config.toml
model = "segmentation model"
dataset = "simulated fluorescence microscopy of cells"
train_examples = 195000
image_size = 64
crop_scale_min = 0.8
horizontal_flip = true
color_jitter = 0.2
cutout = 0.4
num_classes = 3
arch = "unet"
norm = "groupnorm"
hidden_act = "relu"
weight_standardization = true
pixel_unshuffle = 2
widths = [96, 96, 192]
blocks_per_level = 3
block = "basic"
attention = true
upsampling = "nearest_conv"
label_smoothing = 0.05
init = "trunc_normal_002"
residual_init = "zero_last"
optimizer = "muon"
muon_scale = "match_rms_adamw"
learning_rate = 0.007
momentum = 0.85
nesterov = true
orthogonalizer = "newton_schulz_5"
adamw_lr_other_params = 0.00079
max_grad_norm = 5.0
max_steps = 10400
batch_size = 128
epochs = 6.8
lr_schedule = "step"
warmup_steps = 520
weight_decay = 0.0
adamw_weight_decay_other_params = 0.01
Rows from block 5 of a small segmentation model, named by matrix and row number. Rows with one number belong to one channel. Each number is 128 + 24 x the weight over its row's rms, rounded and kept within 0 to 255. All counts start at 0. Numbers have three digits each. After the name is the row's rms in percent of the matrix's.
Before each channel's rows are labels from the 100 images, of 14976, where the channel reaches its highest value: "colour at peak" is the nearest of a few named colours to the mean colour under the peak. Only what is clearly more common there than usual is listed. The data: simulated fluorescence microscopy of cells.
# convs0: first 3x3 conv (model.enc.1.2.convs.0.weight, 96x96x3x3, standardized in use, each kernel summed), inputs 0-95
# convs1: second 3x3 conv (model.enc.1.2.convs.1.weight, 96x96x3x3, standardized in use, transposed, each kernel summed), outputs 0-95

colour at peak: brown
convs0.57 087:143140161120127102135120092153140064086105126151090089091158119135150088132104142114131143126137146119176135130125150127129156115098116122131083120202164175183129114183096110106120155120131135106137112152097133153133104103152101126124132135150122165127117137138120123162109132113120131113
convs1.57 079:093094119136123095157139116130111138131120139128175115161108116149065155160088152163096129150136118106102178149112137131112120106110142136139075149132140145075104142135136123095116125134200109128083136115116089141121122115142136121092121135079148151150121145150166136107113128127156096130

colour at peak: brown
convs0.1 086:107100121111141092081110112128122133151117127132114144142147089098120148135152114087109139135138111169160126151147130110117158098159144138115141129093129113105152102135143168090135184077166149115114098180117101134133148141105124125211153121152136152096151135143106130134086128124142139104
convs1.1 126:158132113115080116114077111130138079137138119100122162111158145139134149153138125118157115153096155154125156115118151101168137105149097098096168117135142123156131135126145114125080132139131140102171105155197164144129159096134141141141160096108116130110139163130099124136164092150097095120

colour at peak: purple
convs0.7 074:140161139134134110096154069154079145145091158131110155093146148129136147155107124147097171137144138172154163112125118160082149121135126135123139128127114143115147161122094134121113113135116109144119103134127099118134151124131127156084178167117176092137076105088116104087122134139097141140
convs1.7 100:097164101118081132107112142102135086126112094114180144152132159132162119161111134122151146127134133122141128135117148106142148115186084084110127092107135093171115160124128102135083147141136153099117140151149141138138155150148106110155144124084123140124160149114138142101143073148099085138

colour at peak: purple
convs0.6 114:130127139100131087087095130112130141087144142123122120092118117094147134151134125152119166103118186095124137138125108081128163132161130123152170145149168114148159127150103070092131156138130174131128098186134086135145117136125068134152098153116116152127138150121129136103102129135131110149
convs1.6 083:172109129126101162119126158134145170136056115118139132162124131125071150097168144078125125128105080108135142125141166132144126109120133111124091136118149169096115119137120169130129111153136092106086141159138106144107155159122142106134157096144160114108091114133150157165109148118103107133

colour at peak: purple
convs0.85 094:107094175085101123139153089115087105098169139092115107082131103130144104153157150111119111139095155109128132154120123165157125079175115136143087103127115128174118137138146113169142148127128141118166121162171111133140127150125129141130173124135078137145129113131135112135107090150100138147
convs1.85 072:133121144099140105110145123134121184125126104087084083123131152165103125137154153160099088110166113149102150147160150115125175125124113124106121142154119097072177176099144099121157133115150127132127137121156100128105152155128193129106129136122111140168103151158149127111145144127129113125

colour at peak: brown
convs0.76 090:141140138132110135170173127102153131120146124158122092124126140061108157146111141182110129149102167145133142162170072127124127114122108158151146127136156153115133102141123170122118116082097147084154147167111110144146107142108123130126124098150093130082123097120141104110125096146118143085
convs1.76 075:116140145119153157129134164109117118123153062124115105142142107146109158081158147072143118116150120122123093095124082133115094140171143129141132117122123115109165078132119196159163119139159135116136130139089109125099129118136127134097127135167146090076116109159122128135131152134097160139

colour at peak: brown; green
convs0.28 074:164117104136143177173151125160137141154148152116123125120092162147109141131129128113125091125113139127088153175117167150191089132144107131119149103105110122136118096113106118157140109118127102132098126113159123178118132112141113094113142157142135118125140032113131103117108135135093139131
convs1.28 087:154129159100168115107137146151104105116159111143111115112137115153121140106126112155120105134090168138114118117120089145115097119152176177138158136107119120134144122117106147107137126122100154132191061098146101138154130086143147112131137136183130113105118138153115111084123165121162176111

colour at peak: purple
convs0.35 077:157140119131118153130125150138137096135128140135147113114110090133143134117103102151112092126117105169145156092118105166155148132134106158104128119114124118198130121112153116061133111104143173132115105135167077055123153136131130143145134153149089150114121152160129130166128111072127136135
convs1.35 083:139148141100153108119115142126133127095171079105095116070168130183150104114142118137127117106126144161129125102153162164100141157126132152097102113166120130108125106102130095130121137136102137148129079090185137099136110096118099120184098102126094114128118126156109128104138144113125146099

colour at peak: green
convs0.2 088:125166125129097168139142133118159177135141138164185124142140090123102171141105131142083116155116087153123088130111137146120142154106127131141164090151128110124127154100114109116094119123107105122133072128087123099112123135163134094164097159125107125139095124172150139094161110144110155145
convs1.2 093:087094105121088135167134123114142096158134110132120150112151165138112142147124161104185125162126133095121129117127164137135119115168103102140155104143093127133132128142089138168124112151146094103132128145118117114093100103183138122118137127077137101127110157127170122118149149190172094140

colour at peak: brown
convs0.3 104:147126130079127124100154097184134160161129109133151119103117136154135147128168099159143129140100107139131125106101058083163125096134158130150100135144101120135140123125126093112133126188097141106117115131137100158118119153115146131091157112128141160121126149137087157097178125142122158092
convs1.3 097:112134131127150124094129108123139196097148116103143134132152124112162101121161110120110126107107134146134151161138129154078123169157097100127086141113145106135111094105111117117134123157124143134145104107121164104163133179171091157150083138115090177158099107146143115139153107137135099093

colour at peak: purple
convs0.79 106:178103147129135125174175152122143132110113150115118105178134124103181164121103143105094115152100114122156101132107151139119124114127152146126109092140126121139131105107117110092137145072126161102129147126147116128158157143095100131165099098164116166089131132131126096096100128150132174087
convs1.79 110:087097108137102080123166160116125121141120095119119103096145133120125141092101147166128111108159128105143122079141124116156129132144162122153104106182141120145126147152132183160150139119119170141112153126113142134111107130143158151130152162126127083105087103135152145156080183123162113118

colour at peak: purple
convs0.93 085:156127151140109137134150186157118119062131149079120064168138158159129141135163113103135084117112140108121126124122091145142153125144165113122103091119127145151151107126102079099136119142148134136147137147126089147137103114126105128097104134183146145107137155154110137118092120140150145093
convs1.93 098:140138110135104091103112153118145107118122111142150132159111134106135090091141140146137129111103117151124080143109125149138138119099140095133149079133192106165142178152146180127089130121076140102102115122158127131147129131120144147155180142104140119098138076091116144112118132079106118149

colour at peak: purple
convs0.52 087:106125093124162104122121093110088110108126167148158166128106143111125097126143128159163109106128120130098131113162163115172134129155104109142135117121084117061107130135139118133128115157115156139143116118135112161115121139115125155126135127075194162114171131120099152142121174157114076135
convs1.52 131:105097153118135109128132092170127132100176162120138144120157099076138153157135073117086124130127184134154114098094093151154114115115142147134136142131134139163138109120162130117150105059148160167126132142130140130137160121119127123123154160162124152146134123129090095117158102103112144094

colour at peak: purple
convs0.27 080:130081113153084137113109145163144119128131115137092105161163142134168125124121150118087129106122135129141144123071133142100156144161097132119143138120128127120132161157105157084117111150140109135120111106156119123118160174122083104169108145166075123104158153153148149163128090104124080145
convs1.27 117:165117103078146150105116094166151122092152091119098120097131101127155131132111107120149162130107156158135140103120140143152110176139132126096139117101147107146131114064134104116108142131110102126122117125136134112158134080137099146171154139112089118092182107101105092151173124148108144115

colour at peak: brown
convs0.61 089:110120120088130114162119121099131160144109107133126112132096103133096136130166116135153137085145112111132125174114128080109176154131146147168120147133105136136171083114150111103135160137128154158141128179115126136178112108113137081125076120099140091169119111104146139115164139155147139089
convs1.61 101:101102154151148106133128122125161142129129126126130147108143160176111133145154138121109112163182110114105142153177170130085125076160156115155104113144092105109136107125104123145110119125164111120106156156117125095111125149167141158106097105146108115159104127137170130110173154163164107097

colour at peak: purple
convs0.55 080:141140165136136118155139150097125161125150117134150148123135096129122086100153108135113118154136111075163143148143140075139144103114168137104136132124085115090136120102122082123110139088159121142121153171153112163095163107131121127135144136070135093142121093153156130105110134113144196131
convs1.55 076:156168124144120082112148115110140112154124103110091145103112170135170125138145140124136124134159154149157125133125140120128166110147104119136105080112093102158113158116113090122121159133138132087093116109155143156155131125109145117132137165070089132102117123127161135131173136170134060099

colour at peak: purple
convs0.81 095:087110132098110116118126112110118151146137144158109124169125154101133135083089129152124103112126114163127115130141127102093136092154177183140115116126140107120124096105129140125126113117162130115112111150154126180118178125072123106147151154114128149150126103118133137132092104147160214131
convs1.81 127:104138129126076088121152140113148085131113110097162149109121154094124112117129112112107123111152123135130143089129129141143141119103136119111100117176159123197135143132144145140112125113114172109141140111147165131137152152133139137158171205113087136111122114129108115130106100083071111103

colour at peak: brown
convs0.94 139:135136149129132124209167118169136128151125148139118134147144128175104095131127118151141084161108135099121101110136091116138149094121133125120096112142097118125122097127117127111145099122111121130165074109129083119085093151119135134094111151120162111122139143128171146121162111139138156196
convs1.94 119:131105141143126159129144139136139178167113159130149128140147130104102135142139175074163108130141089100140099171079166126114106083070114079162122105150099126104122115154114155123134151171110148105096128149113091146113119129133126093094113105091147141130124168120116124124130136145140136140

colour at peak: purple
convs0.66 088:109139142164119119116152105161112186171086162156131088155133141137115113159143132107125133149119115135136156121141143150150132129128151159147124079107089146108122185130070076114122132102100125126107140119096121136155109139137159120115116103119119146108127065109114115125153137155112101182
convs1.66 126:150079127093107157127111114134151127141140180130118146156144154112157119168116123139150150138117157113131116108110143133136145134177123103137167122163111151153156110114124128142088112153099164105143128142142131166133131162150099165127163112097156128111162206086107132126167097155111145142

colour at peak: brown
convs0.21 114:090129122164120096100142159141158120136153139140104143132134112201106105151117115138164125128128126126126096101129094154131161110103141139126146159153129113091154109112150091140114143121151156148136076125130086112096126169154129120099110137103111126143120144134106196096172098094119118168
convs1.21 123:152168134142157135159111125133138095158095128132178186139173138136096116120111156102187092134119072123119131141088153103088132123119078095140133094133116125128131148135099150125099147166127134116127131131108112094139095111118103123151082095100133164100126155099102139114127108114125125134

colour at peak: purple
convs0.86 088:141118109117160179157146155113124142113153091111119126135125119175140140149165119111176117100100087092120141132141090135173148149159171138117125140139107128168113075127125120116136146090118136115128132136128137148130077151124123116051124141122171108124143088137095121119151114105141146087
convs1.86 101:116185152154149110109161133153147168107091079097176165123131145126140092128142140146142080115168133139120117145122142130105108116111117122117105086138145131130099180117118114127142126126129120122122124092157129111143114158101127120151078144112059149110093106165120136079110121106113112112

colour at peak: blue
convs0.9 077:109173129159165116090173116122137106136105134121131139120120145103134110144109118137118121145168086140128134092117175176129147109138119157153127126119071133106141105121084067117121148160130110123127103124113173121159109128177124160096133149135133099152139094113139102132167155113111076134
convs1.9 082:139117087103121136119092125154144078146160133125137140124139140115166116151131120107138140142116180129147165117096156110117127150173100099130144123139126086143134145079136177104125141101157138118185137154144113130152160112153148110101119130108161161142163160109095135182177116153135115121

colour at peak: purple; grey
convs0.10 081:095139105123171134079116114160146140085098153133118149126155130084142140164151104124116197118141111121156137114106077129160131120164125128100101145104126161142181193147113115122147112105124124096112121086147134154124157121126109148110138126143120166118131123142117122081079122119129120127
convs1.10 057:103112116100095120137146118124122101116115091079117116145093132155106090143126139112117148116107130119109151122115118107120103119164152101151144140161116098110107172160134157100122114128157115080114124089092113146139164115153114100109128131104114139091169121107180176079094153150139127174

colour at peak: purple
convs0.74 080:115120108155177124190107114146153080118127151165138135109127136114143141094121150132099140135109122114135114158126144094117125125159126118160118091110143114136179134132112144168117103112116166108120165171101158130149178124085086123123119103174133108077164098143109109111123121149107123103
convs1.74 079:102141133133103093131172124080114132120087108126083103128131131144104136090147164120118143096125105150124128110154134113175123116121145126113124167157160108107135157147149156151115180129116179127081155114130116159127152128137143122130135154144098120105105076143142143176099187124091137123

colour at peak: purple
convs0.34 103:151119153132133143092112143129167118167119114125063121124112124178139130108097117090155095098098147168152121134098127113155126142133131128109119124119116130188102117079146150091137125120143141135119114121149125130103118166113139125148170154141114139129063162168138121146132109102104190110
convs1.34 138:102113093135122112114135139120128161101168102088153136096156150145151137122098106137119114108126163169138134110123148168084134116119157149108081107151134154132073147116130119127149118124128141142139084071133167105162102090139106124181101131121101128125092128184124111126152137134117147094

colour at peak: brown
convs0.11 093:159147105082129109162141129149137135183164135168112152149078112084107132137131137157115147117138116177089128134123138125125118141107138121159099099097121084153114118160129137117114150111110140105138141153095114119120104084100114118181122096120123141176157101140155088111166126123118163155
convs1.11 091:096116115134155155126087114145106112141115143125105136124161149141138143135115126135140155148153149154141123172175196121149128139130119099109168103152098150097134117125114128145137140117134096153161128139155130110090129118171154200130099086117135095150074158116138100143147116162160104117

colour at peak: brown
convs0.29 112:047112131140101130152117102136088150134117122142136170143126081120130086116094135110098133158122145170116136161171128146158133125092108107130136121149108150080134123128175116131158119146180146127143147150128131096096124119120139156070145151124148111103145115126086143121105148149155106131
convs1.29 090:121171144128121143151122134120128149116133115143114117155124136117129084131117110143110123125110125113084136150167094133176099111163106152139175131068079109137125094139114125162115111136105150161191173111143123145111143154116158092112167112128123138115167179105159092121116107121125096128

colour at peak: brown
convs0.95 102:166120144150168123096112123132148121152151135098080120113194126117141116136125132078116166106127130139140129144075119150157136147161125101122138132145080133184142109117106144077131123120109129158125071125132118125126111157148124117130177124146114124058144159132138119152144137096102111125
convs1.95 097:151138085116146109107110129137089153093154139112117096111158093135146146081099127134112133099120166148160173154145099154129132158136174150125130172079162142104141146131156159130159147104129079132129118106122125114130128091104157121145108080153126132154133109149099143160126176142156147127

colour at peak: blue
convs0.65 118:103121152111133112115081114129180120124116153141137145118178167151133130109109150105117148109117172097119115113100106117140144143145089126143202154133119124107164155154078171148133121103117115140133120130134107118079141189115126114139104121146143143091156144126122130141121079143111090100
convs1.65 106:125099121120149121129128146108097121128116136121145117114091067135096169126150131061141153128139122131152089124106097100143152126092138118128152154079146132108136104140129123085141134144122106116126129145103100148112107065085156119127140106123112122106144084119111141139105183167146176159

colour at peak: purple; blue
convs0.18 119:152138162115127127131117129116103114139125131117124096123154112145154139118201126104165107093125131143149107130110136092106136071164193133111124118142155137142140058140113154129154086124148096160096099161110113113159113093131089109111111140126145130155123111154123148160111142124164149108
convs1.18 100:139139151162101107105155134124117140153104143148116100138114120085096125111174159120116096106140106132130138150151110141154164069068107113134119135113158102134124127114141124114156152108133088092098118124139127159117164142119150080116150154099099168158136089133147132142132141085078094146

colour at peak: purple
convs0.53 117:104125120153108138104096133139145178153114140162121128178138121104135120127101144104092112100149151154097155142147125126107127122085166139124137109120098144121108130128072143084158105086149161166133133150140138147105162141131141115103094139155088144135184080080136123152158129107144108125
convs1.53 117:184142109091074130120138105104164100091135142128121132147109141104136093141109115120117151115098155179133113104114117159162118152144148137115165138085141130160126133087163115125103144112100155131120121145118143143130144098128128146176181140111149127123188175088105100127126121151112147132

colour at peak: brown
convs0.37 116:121136125132162132158127110116086122129078134151149135108119145171092090128140144164191136112149094088122118100118166091110140130152139145121109146141114139109130119113131098173136084122129139151129138150127101111143092094126117148092099155102184115142127124131124177078131161164135115152
convs1.37 130:113127185124156152132119104150150141136127168186158160139101113085127132157129104165119099128091102119132116132110083156117136112077138133160112161143129116155155119138137138078128121084136133127134124111123130133148141170126116112116109182130118171141163105137100141127124087088094165123

colour at peak: purple; blue
convs0.69 072:148155142122164143124116107093156095143116139144120131101131136143129109139101190108168112116173134100144155161144172075139147149164134071117091156159120125117134093093127103124116143117134145152136124164086112090118105151164109144128128143169142091139127117125116104103142119115100092115
convs1.69 094:113132141128178098105112119121150117133156117119132143132155104141071130150129111123133116124126124113139098128130110131086080127138186155140114124131145094085121147136127164085143150077136148133138111169082153104146110116135125164142116127164108137094134081133082157119152143159166153084

colour at peak: purple
convs0.16 099:163108155158135121061121110129142127155139119135120121141171113119168173115159114089137150091125144148129154130109105134148135073149110124121134132140146153143158117102121180096108141111091090129077122127122121142124123131134139111149160116108112123074136116133122153191138172104104119098
convs1.16 084:140146078160119104107172098136135138092156143094135114100119118122134143138114149103117131097132160132130133125124105170129098128100133132120124139066139108108114085111178097136133141086141082126112111108119124127117184100079102151131141112115118161148115118139160081086156144128096098108